config.yaml
arch: "convnext"
horizontal_flip: true
drop_path: 0.05
conv_stem: true
num_labels: 12
init: "kaiming_normal"
residual_init: "none"
beta2: 0.95
precondition_frequency: 20
max_precond_dim: 1536
gradient_centralization: true
final_lr_fraction: 0
warmup_steps: 1680
weight_decay: 0.2
adamw_weight_decay_other_params: 0.05
Rows from block 5 of a small multi-label image tagger, named by matrix and row number. Rows with one number belong to one neuron. Each number is 128 + 24 x the weight over its row's rms, rounded and kept within 0 to 255. All counts start at 0. Numbers have three digits each. After the name is the row's rms in percent of the matrix's.
After each neuron's rows are labels from the 100 images, of 14976, where the neuron reaches its highest value: "responds to" is what is common among them. Only what is clearly more common there than usual is listed. The data: streak pictures of flow and ridge fields.
# fc1: MLP up (model.blocks.5.mlp.fc1.weight, 384x96), inputs 0-95
# fc2: MLP down (model.blocks.5.mlp.fc2.weight, 96x384, transposed), outputs 0-95

fc1.231 092:123158101099134095095139125142155175112121145140155125153110127150118102099144149148111140094143160141162106127119099130142141112150181103218158116140131144119147102116114115152117124123153092117131153135121080123144130176114103126126133148093132072114146104120104126136105153167137113092
fc2.231 089:138140138172149128132106159138155106109112128096083165099137137162172126113178134182123133133131163122132133123139160149111125120156134128185157096130100084131147095108164090128134116141130119115132129190157104123120123087129099144128122148150134144123163105130135125116104181089152147155
responds to: waves

fc1.178 088:108130125105138126123116133147176168147104135124133096115095136147121159101162140176109145112157157134136116156139123127117140103156147082212144160136168141096164122105126126127125133105124098122118159132086082100101138154109095126090155111150146102106141106117100128135092143134136108089
fc2.178 098:093091157143155114169148149149175085140093148110085127103091143139148074104134132151135110133149145134124138105148141141123147135128116091106155054141114124128138100118167118115126103132147145111141142183139111136126112104132128141164126155127158170108165151145124142108121189141127130145
responds to: waves

fc1.31 110:131081113095122071118123116126103122156108094115126179107155144177112127111090134147146095148171150131157127106116143141137148117129137147087171135144159116174108116095145151116171146132121045128142144109105130139118132087114152127136115168108114123118125134130151149095131142139152105147
fc2.31 103:116094083083117124141134130148145099168109159132067131103125118138082167130142135126126187127157082126154151108146135126127096151087124148148139139138133091119143089163117136138149127133121173124144123168121130126109170154127082130133111131145141116121097119147087127111118067152129117159
responds to: pair of whorls

fc1.192 099:106192151125168170152097120116123115145142129076163117133128131136135121146097127158160133130111140139151083103143123114123126127143140124085120134109035101127112137143141126162136214116132132119131130129124119122104125117138152121142076124105154139129127124140155125149131175136130148096
fc2.192 084:112126115198137107091151091141127183128120134135152122127085092140092157143116133083138134153131188131126118133124145133134131088134076104157104182165090122118081109139112137155152109131136107132133112134118159159094132116106141080119133121174138136119122127129132100153139130105138113103
responds to: source; spiral

fc1.193 103:132157101132128120171113106142121119065130148105108155183128134165107130136127154149117090133121180106120145155140127132127144137126156148111098107079151133127116109157178151108196124134117096137104147155094108108104140133088105100122107123129131115154118108134127129146079091125127077123
fc2.193 108:152197110141092162131081148120132136131108128111105126100097171184108101122126120103122126119134136105131135132137141126144119104127106153158172102104108084112185169119093118128164162107084143130109159150108122143089134090116096120108114139126110124142128117128172125111091129164119138126
responds to: high contrast; saddle; delta

fc1.263 094:113184149174164155120102113131141118109156159110126145163129127111107137134097130129154132113093128154129127109110135127156099057206134094105162110143120096104113142105089103139120185125123145150143119111116125149117114140105138149131124119117146162136106134144095102111188141119111123109
fc2.263 092:107133117130110099077165146102171166152143143136122080130092107145118156124123127118148133127129172118096109205117137125140122111068078121096082146149140112135115120103124166129140098138104135107132125088153107182130086123121125149118132126139132107148125135077129134130133120130105152104
responds to: pair of whorls

fc1.181 100:140052171118117086149091135136158145132141144139159140126112108104117111151081118133110133100135162133110098117140112120139107097127148153119134099146091124112149135162153121092108060140130121168126122096150123153161128136127110126186121132139127150115155169135096134128151123153168107166
fc2.181 093:116155090149115153107097126146072137121137153176141087104133135152131099120135162145059137124114187121117118158146159161150152103090130104180116157114099144120139113171128120148152137154146109144119152104117140073147098119156134144100131122120135138090150139121132111109125110117111095121
responds to: turbulent

fc1.56 099:194099099106137144125142129123130142118141154110125133132108131161152133111103096159158115134114229132102143187109104128127131169168151144129115131113101069120104118115123120119108157091091124117152162141122144115099123121132096128116131147096092158135134135129132129125110160100112125144
fc2.56 098:119106112110131135169139162139162137120156077120120160130141143130112153124079142136110094118136081117113139097132139092160157128156132120115173163108130176114110130131140141116107106123143103109151136092088163113100128181128112110131093110180090122123135115139129155137118138148084066131
responds to: fine streaks; source

fc1.163 096:146106126116165130122139124138112174153121132114143113144131147149126121135117121152153153128114130109127100144090110124098138161185096143103156091137170018093154122124104142121114120130135144153131101130153171109091120091159138141108103136128163134128127133151134104105164141170116127130
fc2.163 106:119117093087102144144128160098148151110105132127076138129135112087134144149147140125096174159164113098142133129135094136110101145111107124154113118190153214120102083112146160154103157140135121129149152105153108132117114146149148122157138112160157149144119115122102140138155095138117116111
responds to: whorl

fc1.84 090:116161090140136086090140151138159142147100115129147154118107131156108111122133156146109138092156146137193133106124127147153150101144156094187157093103122160123152109105125124133122126147147120119125145137098097160126128155106103097169152130125148086110136117133110086106099139154152084082
fc2.84 089:117105140125133130142158159142149115139111132145095162117121098125138126079179124161115141127153155111138149112124145150111152140162145136151146090172124108125124080156166124098121113146136116138093135173170098112120121088129115177150106142188117162120154127095127100122150162092167135156
responds to: waves

fc1.349 093:127092176116142142128088152145098155133141150165106150160087124130123139124091121171146104122146147104085143153156124126119114120096147165086123107145044127130163119104136145134115137112142150150157098097096179104134132121126126116165150104136118103146141164139116135108128099114164122118
fc2.349 093:131164114109125172151109137123079157132114094143151096126153124139152117128108143141143129143132133172145118142095142134136139126114148113169150115101127121124155152151141132102095124112097151151112141099084135107122106132081190160136114088155113145100159124131159147104106038137151128110
responds to: whorl

fc1.346 099:084139085118147129134113135146130155129090115128107069082140127142157150166090121147146151106163148113114108132130097181121141146127173139115145111130170123114123096092155109095139112121122151165108184108119111134120131150161147116099158157130136087120115091142080110133131132144097112123
fc2.346 081:121125183137113121144164105130140122141100095110102104119076155109140129128120120096121142121169177115135132125105142125141107149139139071098191116116135122109100153129123118134178048112134133103135110110148094102088150129184133118145125129111130127160116129149145129117127114174143153122
responds to: loop

fc1.325 102:109100199155133114152104135101140142119113083119208142126118099174106136109123125095093131133140134148150124119086120120122106173134127103107206105112155155124137097133114116130133110093110153126138107106155129164130122117113148136153138114112163136149084154138126129156130163130123138133
fc2.325 111:164151120090121093106105117115116116130130117128088098140132143148082158129158185117124119138121097164127134165159139147150119155125144153136082192154147128147148171187154117134125132099110146161121154128109114122118137140094109125083139138083146114158140126159100111119140100131167150131
responds to: pair of whorls; whorl

fc1.191 105:114119136108131126135105115126140119109134140132220121102118097112135139151128135128149163116154113105142152107123161112125137093113105196131147118158094095124092126132141083106100138119131089099111153152148118146123156110160096100144132075127147141098159141130174138176145151121123098132
fc2.191 095:153127106132133100129096121173114147098096165126150075124085136139144111177145079119095158161116144153096120123116114157140096144162109117141090161130103161110119137115101103128133169137114113083135112113157147105097153130131145135134101157135106121101123141132125086085159091152116143158
responds to: spiral

fc1.334 101:055178124081131083136066110103128135135139114164156097123117107137169161139134118134134137153139140136135146156089132127163117103118108094117118153125190074117118136089109098127134120113100103134151158140103139121131149106168152130155141137145105147164151141127137102121134124126106110129
fc2.334 093:152145168087144102118099128143134138110104135124160136130113092137133072123128115091080149154116095143101150103104145137110109154133141059112157144128140121142104107099109145132105073137118144158146102127119115082102104104137123115122150113140156092103133118107125117085118080180150141126
responds to: spiral

fc1.210 085:117092146161132110130093126125121127122132155131189095131111124136083152153139143137105083110158141151135105122109127132136107144129145160125123095170110108169145146170138132113144021136119118136144129124147134141144146089115135122189123105136146101110145141160137096147140123156148109124
fc2.210 076:124160105146109163048124094146085112116138157150092130085119156142122106104143126109118136111127163122104115185122125128139119112092113111140100174161149159117129129158173122114145148127141120153144159086130099093150121117115124125154113140128150116126136124163128052114123133146102120121
responds to: spiral

fc1.212 101:167130139132103135130116123121131110189105122114132129132140111110092157121136141106137134106090206118126087146126102110104109154157101106097169136136154026129153126150143137128128119124103113128121099148126133107096144125124098145102122140140156139120125139119142151098075145167118109136
fc2.212 119:086072098102141161136121160107109144131147083141110169133132124101091127128125130114103130152106082133143141083115128116143148151131107146127125120152161187119135094117130118095112131132163100113154163109101127142096131171135115091121117108117167143118154136143088160114141182113085122112
responds to: pair of whorls; source

fc1.73 092:130113155124149131147064123121116082130110144144182146108124140131142137160158106156141130149156146115154094087158151088152116135115143146129136095131084100098109132174137101080113123119155122143116151147146108131143153145144095099152054093141117171116136121125122127169118133139137149127
fc2.73 094:078118114145124155127110101158114178107111158158109104155107167141115135138145071148095137135135146082090135146122165140128164104136099130124096144142101180132125098144129092169155112102108134117099157141152084143120135152128148133148100109131105105118128132097155098100157107149093133108
responds to: spiral

fc1.338 115:215153137131158115100152158173150117131116145102074125116101123141071136095082107140156084106121135126132120131126154111133114129169138115124129139110073134090113115121111164120101175142132138142164154127115127110089127136115141097121123124108155143135108145105105143148167151128109143133
fc2.338 119:166104080126117106155093126132130119107143110132221087129158116136090131132119118140121154152120154127127102109113136150129147140158123116124138169112124095163109126134120165125109155147133109141147123117121150126095084133142126102139150105168115096135126110131133135101094050110177136111
responds to: turbulent

fc1.302 089:139094112087149119107126128112135139132125170108126120113107128136086166120116116155143125117110222148107144171097117110147126168180142099105140154125132045128147132128146120107108145091085105125124145160122136118093129140144102145106149167111120154113144115120147125104117128133128103132
fc2.302 098:099113122119139128144137159130140124129161097125074163130112132096113155128139118114136103107116034113119153085112135088133148119154125155120147159122139194109136095116146115109105098124145137108164110143103144117128137169122113095135104123155140115104151107102110171126122168147087104124
responds to: whorl; pair of whorls

fc1.55 129:115134150168121138131097139190124083227149125120114163141099123157117116132151102141135108121125166121111116128127125107104114144133166097102156129118142163140166101125159144126097094114132156113132124125082089124101140125134139116131112121138121138168144145075131124122121100150082146134
fc2.55 148:115064133100159109142167127123126133119136158137175130150167108109115122143108157110118119143127146125127117129111116142137124145126136150142111019127140136119132122103115143127121193116131125122103139133126128123148142185120150114074134152082124128129117125172132110119167150080111135142
responds to: source

fc1.9 096:119122130091119117144122110133147144143110128131158104154153109142090158101153116148130119148150157130108132144108115134118127139141143112226154227131151105109137143100105120111129122124124107119133135137096109092115144138126086108075129108136133126119129100106066120134102158127126112115
fc2.9 096:096086182152126135148147125163147108125117135103112184137100139119144051118094136151149085118134113149120120069152140137110151107141097117131147096117129162127120114133145102140127104140165158125155112158123154111114117121144115124196138129134154143105160136146135153122122174161109134135
responds to: waves

fc1.121 097:145054111157124131140112148139116139115117134157185102124141117125126134123075093129120130105151135127112120124113124127136110133125149164113120093149096106136122173162152161093132043142128093140144165134126114128145135129120108129200134107141146106090155135126111101136134136134170107152
fc2.121 081:136160112146129189095096126166088122101149174140139105086131152160083111138100131118121157118123207128098120158131140139178131127115154101164133133139148134139109124144129138123144129126157083142156139110111157116153104098130131094149105166125144127134126121116150077108118093123122099118
responds to: turbulent

fc1.108 087:137106105106150109102116129116121154127126148110140103125134129139102203115135135167153109122131184125113145191110142122137155159195140094109121180125144073126156136121151107121122151109107114142122156146105129129092164124130078132097131151114125171130147101133123125098107125155113109110
fc2.108 091:098122163143114118153150138131161123151139106131092164114123141103132127114133126144113098112133027122120152089121145093127156107135116150093182144109111150139156077114137126140101112121146138102182119161111136098115124122143122103133123153191127126135135101108110146116104137174113132124
responds to: source; loop

fc1.93 101:125121109128126119176111137165150173082138133122121114159115135143124114135111118166146099090113181097138160150159108136131109139138163144091122102088129128149096152146159145132151139098141168140127156102101135135097156151123113088136097105146125142153159123141125144170108064102100104097
fc2.93 099:169165109170126159152101144126147154159121100098123120108099153167113101142091141142141111094149113113138151148157124130161119106101122148160161097077122082113174166141090146153146125136095172122132156153084138130101134104128136114098145139137094164146133134121140154118118090132127156130
responds to: delta; saddle

fc1.173 095:102108155091167124109119112107083113121146118122197112095113108123129126121122113169149127148124169124117140163108126079185070093181135116143149139136153110107115133094184130143119163155112146111082124122145139122104127134135127128153146132124114140120136150150107154134122164139142139087
fc2.173 097:169138149142134118155145127116130140125138127075181122100112136115125127085119090104135097133104143137124097105086169145072135118140094119156136144084110141087135114064121137116120085146125090102152100101094157132139121131134155090123140135160145078116133114113121126112127135153086114113
responds to: source

fc1.131 111:148091119099146118089139109107104065154112101144131174128166128156082105123114134146161158157157188138162131135104139126131151147122131120123136111146142102145088111121133149120160145127147039120132132132135106122114133082107173129117132140111136107127085118125139150112144132142154097126
fc2.131 087:113138072123137121156111158142146107116093136137132120147132115156075198141111124150129127128124141137167155126160116111137137108113143181155130175127148124117131134148076142139122134122153153129129151158094120119081157184159082095107097133113148153123112161135087117126108109149138121155
responds to: whorl; pair of whorls

fc1.28 102:108110182153141112129080140095109138118098094106189151140114109166082132113108120099095137141131132120142133142095138117127109200125111108117182103092162141134155078109140126119140123108140099119133113114142114145114164107107153132148114113109173123160097143132110131160144147105148116128
fc2.28 106:140171106090120113122091125082122137157124129118109145133108138125083139133130176106140143130123079147139131133160141144144127142136145167101082196138171118157112117169174152110095128100130177139122158137127118128121150143122119130072151123110130113128134132167103113129151095092167134144
responds to: pair of whorls

fc1.308 076:109131115168150112120143129140105146148135152135146109123127136154131123116138123149163130109162119127124168145087122125145152137180123134149167033115154063118160124119103133136118116120111109148133158079161145144102135166129126137095123107129115113125125136139129094108180169126155110085
fc2.308 087:110123103086125178142146139088167167152121103130068135109107113093133162142134115105123163137156066089143143155138109122124125128147132140149100133174135164128086094105159130152121096122102134108159139100164110139144117087124137124174133123154124150164110149124129119120163111116128124098
responds to: loop

fc1.141 103:052089155107136113120079120120134146128181146120178150136097108136152151145185131115125139131107144144117159142126154162143134095132119114114112101117164118141112166113144082102149075120132105139102134119138142143136141096143061124152152130113102125119141159143161109129128127122103104124
fc2.141 098:154108116088106115105108107173129128138134134150143085071111124127142134116147108134111154132112131133111123116130162125128094131099108060101123103137160116118140132090131115110140151115150174141121124112079082086143105144147121137150096135128106074137142118142102116103087081186129139137
responds to: spiral; loop

fc1.61 099:126120105117169075112115127087097107146120126115151167111150117201117107101105129121158113148179151142142139119104113116119130156122138111069143094138166128140138113096110158127137121144129063133175111122150130140141122124133149134120099122116138086144067124139131140127168144164122118137
fc2.61 107:116142102100120130121126157090132113192132127102069135125094138103090174126114141124137161126121093143148165114181121114110124090138128146137128157135124158100118112162115173169105119118122160137161139141136126125136152142136112120132171104124161140121100124160081104108139077144166103150
responds to: pair of whorls

fc1.316 098:113142161122124181102126155111116154127116144105224122126132166119111172146146120141120158121113134138157119125089131090114080111150115151118109115138085109122093130118110113115134048117143148149098123143120113143134167117123120131132153155111145106132139120182134118133164147156120113116
fc2.316 100:142148088175105141049129102138141116143083141145170086120115154108100145140169122124164128140104172124129101106161157137148117129103138126138121142132125174097150145114155124118120096105132129111117135106094099115173131104130136109131147168088135156111133146129100124141146155128077156104
responds to: spiral

fc1.329 089:091119169124153111093114120116089154106143128117160131121114115095138141127112120170148122171118175160117111188124112094171083113170128102106148126110144100109084138071160108143120148116134147131092140118153110108096140152141132112149149154130130124118152149141093128122146138154151124077
fc2.329 106:162162151143146151143129127113120142132148108068137132089116145124108120094131106103158129133070135116120140129108153108102113124105115108122141131079128108089164088105084127110131085143110128144140090094090135120143120128132124132135133141191106066118122092108140141125108150166117129077
responds to: saddle

fc1.137 086:084178174125132152115136114122139171118117132139168123093133133126075159146153153118147104142144136114093139108099088126118100131149089173114155167119166115135124092065106159140126117136115124149100144124127109109148155095103133159125156142123138115134130124128079144146166157170121119107
fc2.137 083:159127139136133147114178113113135087164091117136093167124101140059139113107161104103175151148145151122121107106143131118097104121106108102110100169146135148111149155129142154128130052092101144107142135107141117094105144090153148127119122155111161145093111109128116136126140143152106122110
responds to: whorl

fc1.247 095:130118121107129113131140118106153143134105125118170102169143104150107149114164125153146124140134158141128152150117111136101132106141163108231151203136131107112138132115114122130120128124140098138126132139091095096124152145112085120080122104128138120123134095110065109127114169119130106110
fc2.247 094:101091175161123114168135133156163122110125133097110194137107144140131073110104123180122092118126125139138122076136155136114166083150109128143150106130119147161141099116151107135124122149174147120166106146111126119098105107122118120163151141132149156103156133164143121120108180138113137143
responds to: waves

fc1.98 100:116200147094134104132109108105124120114135133131157086115107118114114180117179112158146084136149138125114149132093141091151126111140119126121140164134149083131133077080141075162160138130102133140136137157124133121117153113111186113151131126110118143171115115122127157135130120155092107101
fc2.98 097:113155140136100108112156110177160125164154146091111155141095128065126063109166102113148123140130165151124111137112156110128109135107143104099141140144106143116121140101074115146125084116109110121144114153125130096090138105161106115136160165110161099085104122133097139114136110161136128138
responds to: loop

fc1.162 107:077121146154116155120109118132118139169146121113155177159108162130150108130184140126155151137128163117116088118147170095111138116147131099102114117120057182177151110143152116128127121104107110121149126113096050132118119116157109116120126088102115134128108119124143131137124113147131149135
fc2.162 120:108115114130147119104127112145119125132157129158165104159122107148111130121129143169150147148161141129122095130118203127135127135120145146123105030127086156145164150149120091122118198135136130137111153161123099151135129124107150133157111120100098114110153144131110120134081148123103151141
responds to: fine streaks; spiral

fc1.197 094:066122150099171143160088103138115119132154150102170148127106091114125124152143114155153155129122142109116147132103148099135141100116140116139152095141139114135080156088149106090105108144110123138118141136158192089114137096152076136143105113135136170133148129153145137125136182136110114107
fc2.197 091:123143134117130143132101100176123122083107152131137118096120114130149114108159096077135151147118138131101123107097140141139119116118138099121086133156115142135096092085133094122132146152124106129126133133139115090106120129139162135146168122207091124088138106110119088100143062173120134098
responds to: source; spiral

fc1.161 088:082189134116155115129067100080108170124146142134167107098146118121130150122162128143138091145150125162115144125098140100107126105116155129130114158114146093111144092082139090138175174115108152150133119127116146123120153123118167117115170146143083153128133119117143117134138136134082110116
fc2.161 087:185147147114120097143137122129127162170121107127116122103125111106170130080134139095151106100154139154121095122143154113101117111121098086128131171120118161128107129116100130152121079142125115129149131163122115109098153055149140122089134142092115099157092158131102139151106083138100137107
responds to: saddle

fc1.77 103:100120103130127159094070119111124116125120158100103150170104151137119088121119123127152093133150165103121154152175159085118146119140132148135102115120088163143179145115127160110125176126146120128173094115107072105116146121104104082150150124128129127120126143161151134116148090147134150108
fc2.77 109:133143109127106132153122142110112157133118089143140145110088124146102112138135125151164102119123125093128118131078187139135141110108148143098124076136076107153169122157134143115154131136112126143125195124114116172096091108141161144185090114143104103126169117128129108108097099147123115105
responds to: whorl

fc1.354 100:039142134072126108126086112105127133149142147119166108132128089138176156156150110128133148121145120133125156182098160132163115104132108116120144116153176065088103151085114119107116119104109116119131171143123155126121136093137132133161132135132097141112139137134128094132136139117122118116
fc2.354 104:159161114105135118129081109124131131104111126131192092108118080140125096111135110092109145154102126130098127099111134152093106135135107079098114145105128127131107120077126170124137079135119131153170106112118130082114136116161131109129145141156141106113139112101103125106148072174140160108
responds to: loop

fc1.102 090:143141136148126115080154104155128155024116118131122170098117151130132160151135134080138099135128218113123138125101125138118143122130160137137150112134127080124085115106150135132116134111146174125109104149134100107126151126145124126112090151137124103120128126148156137133109134163142134137
fc2.102 105:139159129158126165106112146092136138154147086074098127149111141119087125144109092113130110123124096149149149126126084126115140096158137169151104134124126126105142140099079084116137092139125133124088154137106157140124157134156097161091112155124114086112119133127140155152092197117127152120
responds to: saddle

fc1.36 110:219109104133152116070068132113147101101123137152157134123126132111164102122093143157162143083131115141132176179112150155143120103153131187121122110138138107141121114117110124096137117131155127147135137110148128139127123182111136123139132114150091127100167130127105150148126130119136146136
fc2.36 099:138151100114125110125089140162112145080130099145183148112162112135109155109072116109094138152126195148130129115109137136154139115137139132100100138116102099118081160107140136145131165119131140142118105074141140101139106110143139076128173101154097124160132108094171130140104131125121119118
responds to: turbulent

fc1.86 105:102133136129131115180116116137153129098124126120138156160122101106176149129158159107146145121115111112074137127131190119103186126064149119120151148122111139113133149124110129110094118094135102152119137120099089109121146068130085120132127095129168114135179142147137167141113116139106152132
fc2.86 111:096147142095123128130154115146109138134141150144089094105098168110166138164149074157080119128164126138103123115123172112147121145188099096127094093143133143096096157132117080132114158100105113144161126138159152115118140155121139122148080154107116127142146122128141116110091099154129112149
responds to: source

fc1.348 100:073119135105158138116096068117088152142143121098217122119118117130152088129076115146122167146116145101103145174152145143112115086149134120100150112094120114123131183130154117159127109109120133125087127122102122168126143098138149114151139129119126114122145141119129110106139137134086137133
fc2.348 095:147092094127129100121073096150109114121092147141220100127132110168110116123145119126141111129130137139117098124113182164136087143076103111147132138142158139120107136131098122106135118158163092132160099120084145136137122154110179109138114154134130135123142096140136121121133105127113085117
responds to: spiral

fc1.356 096:071124112088127117095066115102127133130186117107203072105109125111156102134082119142122140127132150106122172138142145126116124105173116127110159093117157097143129181108145118143135130117129153135101106144155154139130151122131157126138155133137107123113137141115143123104158154127131107092
fc2.356 087:161158097115124120131076091139146135136121156128193108100150133141122117160142117105115124136134085123124105145126175168126113131096112066136113195094138148128145100072151108112111125120117106117141118118115125124153131125103134091127150146149137118106146105111109100134163086091112092119
responds to: spiral

fc1.145 094:134101082147126156136149124151122158107094145139136090117170106135165153110067124149144160119164171152103136155119114125122134129121157123117131121155150111119093160140161137095123088092147104157103138124104091146143179147116076119122138104155156097128160146127098105112093157113132122141
fc2.145 083:147131142110110202137153119166160127103127134134098131117121170144084119155107122136159127130148176120117111136119160152148139092106127072136151085080138098161144133150110165136135096102152089130161124109122156115103130115140122125146112175152157138129146146135118142101127102136113078157
responds to: high contrast; source

fc1.239 112:047210145100135139116117118136152152130139125131136131132123100115126140142170151107134118125139162119113163120074081124140112142142115154103133128106159097121125101073129136160145123152099133161151166127119141092142149078129140118154119141145133123114139111113112112097154151114086105134
fc2.239 102:140145114130119146135107121152131108138135115098136145082112121108131112118154106087132139138103147122117104125096104124102098145113141069065121116112117118106105135116079179113139077091090146093142111105136106097111115112130117136150150123173145133081143086136106134121108115187166104130
responds to: source

fc1.206 098:053179139124167149114100107130112119155158138075207138129132111127145109117108094166128148128111141115119133174124143146120094115185120110099148104131106120120129127111152114163112158116088157121106120134104119127110130094128160143147135141126124115130105152131111131117139148114069144123
fc2.206 098:144109099118156100125124103130108140120124160095226113111135094108131121136129149126147103117122161133141111142090169158120068140103100098144131122106152092108109128112123141107123141155185106119144102110078135142118117144108164073134147136148137104131107102128113121129134145099134098112
responds to: source

fc1.254 098:086178144128133095130096112110140177116126143094143131114105126165139134157181138120134118131147132136089159122108140206122145131110146156106123147106127112138136084089117133149172101104096123173115147099099143095140153094123131093079136137151107140132107118090132118136140142144100129146
fc2.254 090:168137127148104151153156110135124120141122157178091138125096151102143119106138098116152132156169135096106128115142127115122129117168119095100128145136133158116118174124114108144142072096119172152141154110170105097072156088146141122140102177105127096125085133154106119130097100140120113116
responds to: whorl

fc1.144 104:115056166138109119140093159114144120152165152154142156143103127111140129141139095169145116162112154108125096094143106124129113121116129152105119104144096130122175108158177126085120051115134122136146088105124131131159146139123080119153121143156089115114135126136139140149146146122161103138
fc2.144 097:103156122142133159106133122162066124130123137179140100125136133132111124140136140151079132113153180141151126122138170122146115084100101129124124093121093131149145147160117126125134138134110145166085172117099109076147101108139162139126116099111120107101138123162100090093118100121070124106
responds to: whorl

fc1.350 102:117133136117118108131130088165138164000140120146109154137125162136140129128133158146162104120143183115142136149138118122116138129152174097129125093106112144136080122156138132136139131124145146116118154136115099124113140173144107095121119119158120124140163125150137136136095109159125114121
fc2.350 109:147202113159103156129094152117154146117139115080095138109131150170127104111108126142132126114126140124138128146148072120126128137128131173152144110098098087130181161122089097131122159130116156123111161169105151157120122127127114155074115137124117122165128109130159137141098172125122163118
responds to: saddle

fc1.361 093:143131141151135096175098113144146152120109088123189151127084072133084161140084134088117115096144150164129121111112099122115146137135130110115214122135147135136147124150092097148131122110115135102141077115136111138151111120129152119180140106107128143144107143142110110147132121140115139147
fc2.361 091:122132148093134134106105093118104121135148149132097109121105163151129145120171099119104091094100099125101131132104138164146102136124099110140113160165136135096143160195149089134125081114112103161115153144144152127149116147103084142081102142099150121130167109123098113101148139148175137135
responds to: pair of whorls

fc1.76 086:111144143187175134094115107115125142130135127097161098121134139138141130111141125135157124109117104126112133154092143113154143141178155124128151078117131057092165152111088143150127115137125106155131124100143144149112114131150130132104096104136126140119093162154116096101211133141153143117
fc2.76 091:098124095108106156100133122090154150140132125155112153131107114108153173147110149114122145155146085134124148147113099114114118121085135125119085190150147187126111116123158151141111096116108145110151131078136110162134091095132153138132140119124123140174097178134094126130158133099102137085
responds to: loop; whorl

fc1.246 097:081126128111156131110074099104085168127151136100225111131096112144148121123078104165133151156151152148124139184131151110127109088151153105115129121118143105152109156122153113156121098093102147127082129114119139143121125110128133135156163126121112119130144140130119108124130146116101136113
fc2.246 096:184121109113120122127075124132124112077111137123225092110129128158118124129136116115149119129117121146127079105121178168116101143130106123149111151095164126129118121103136127112125109150173080104157132121083127109132131157144139096109110149164121134106141092128115144121109107129100138108
responds to: spiral; source

fc1.168 080:118132131190170136106124106126103137138142137123159096125125139136130108120148126132163116107121119120119143147082141110143143125175159117143160063112132052100163128113084134145122109141118111150131136098154152142115111155148118123093110102128119136115105160145137096094199138137152132091
fc2.168 088:097135093103131174115130130104171151148148103145080152115108105097144166155116121104118157148141064115149154141114108114126130120118134120139086166174128189117106106110159144155126085115096155109144139105140098150143098093133146136144139124146125131162101154116104106126145137105103137089
responds to: loop; whorl

fc1.158 123:126143153161115128137092142188131077245137125117115151128106114152101100137144097131134106118111165115128113135118115112105117132147160105102153129114146136127161100131152144129101102109131142121139114128088107113102138127140127111121108124139130139175141136072136115129110113152079148127
fc2.158 145:098057115098149104152168125113124136118134151133159145147170110106116115140105145098107112144125143117131116124106103145139111145116132153144111043137134135119131116086119153133117193118126134117115148120130127135127152196115158106077141147090130129125116123159140124121175148085109130136
responds to: source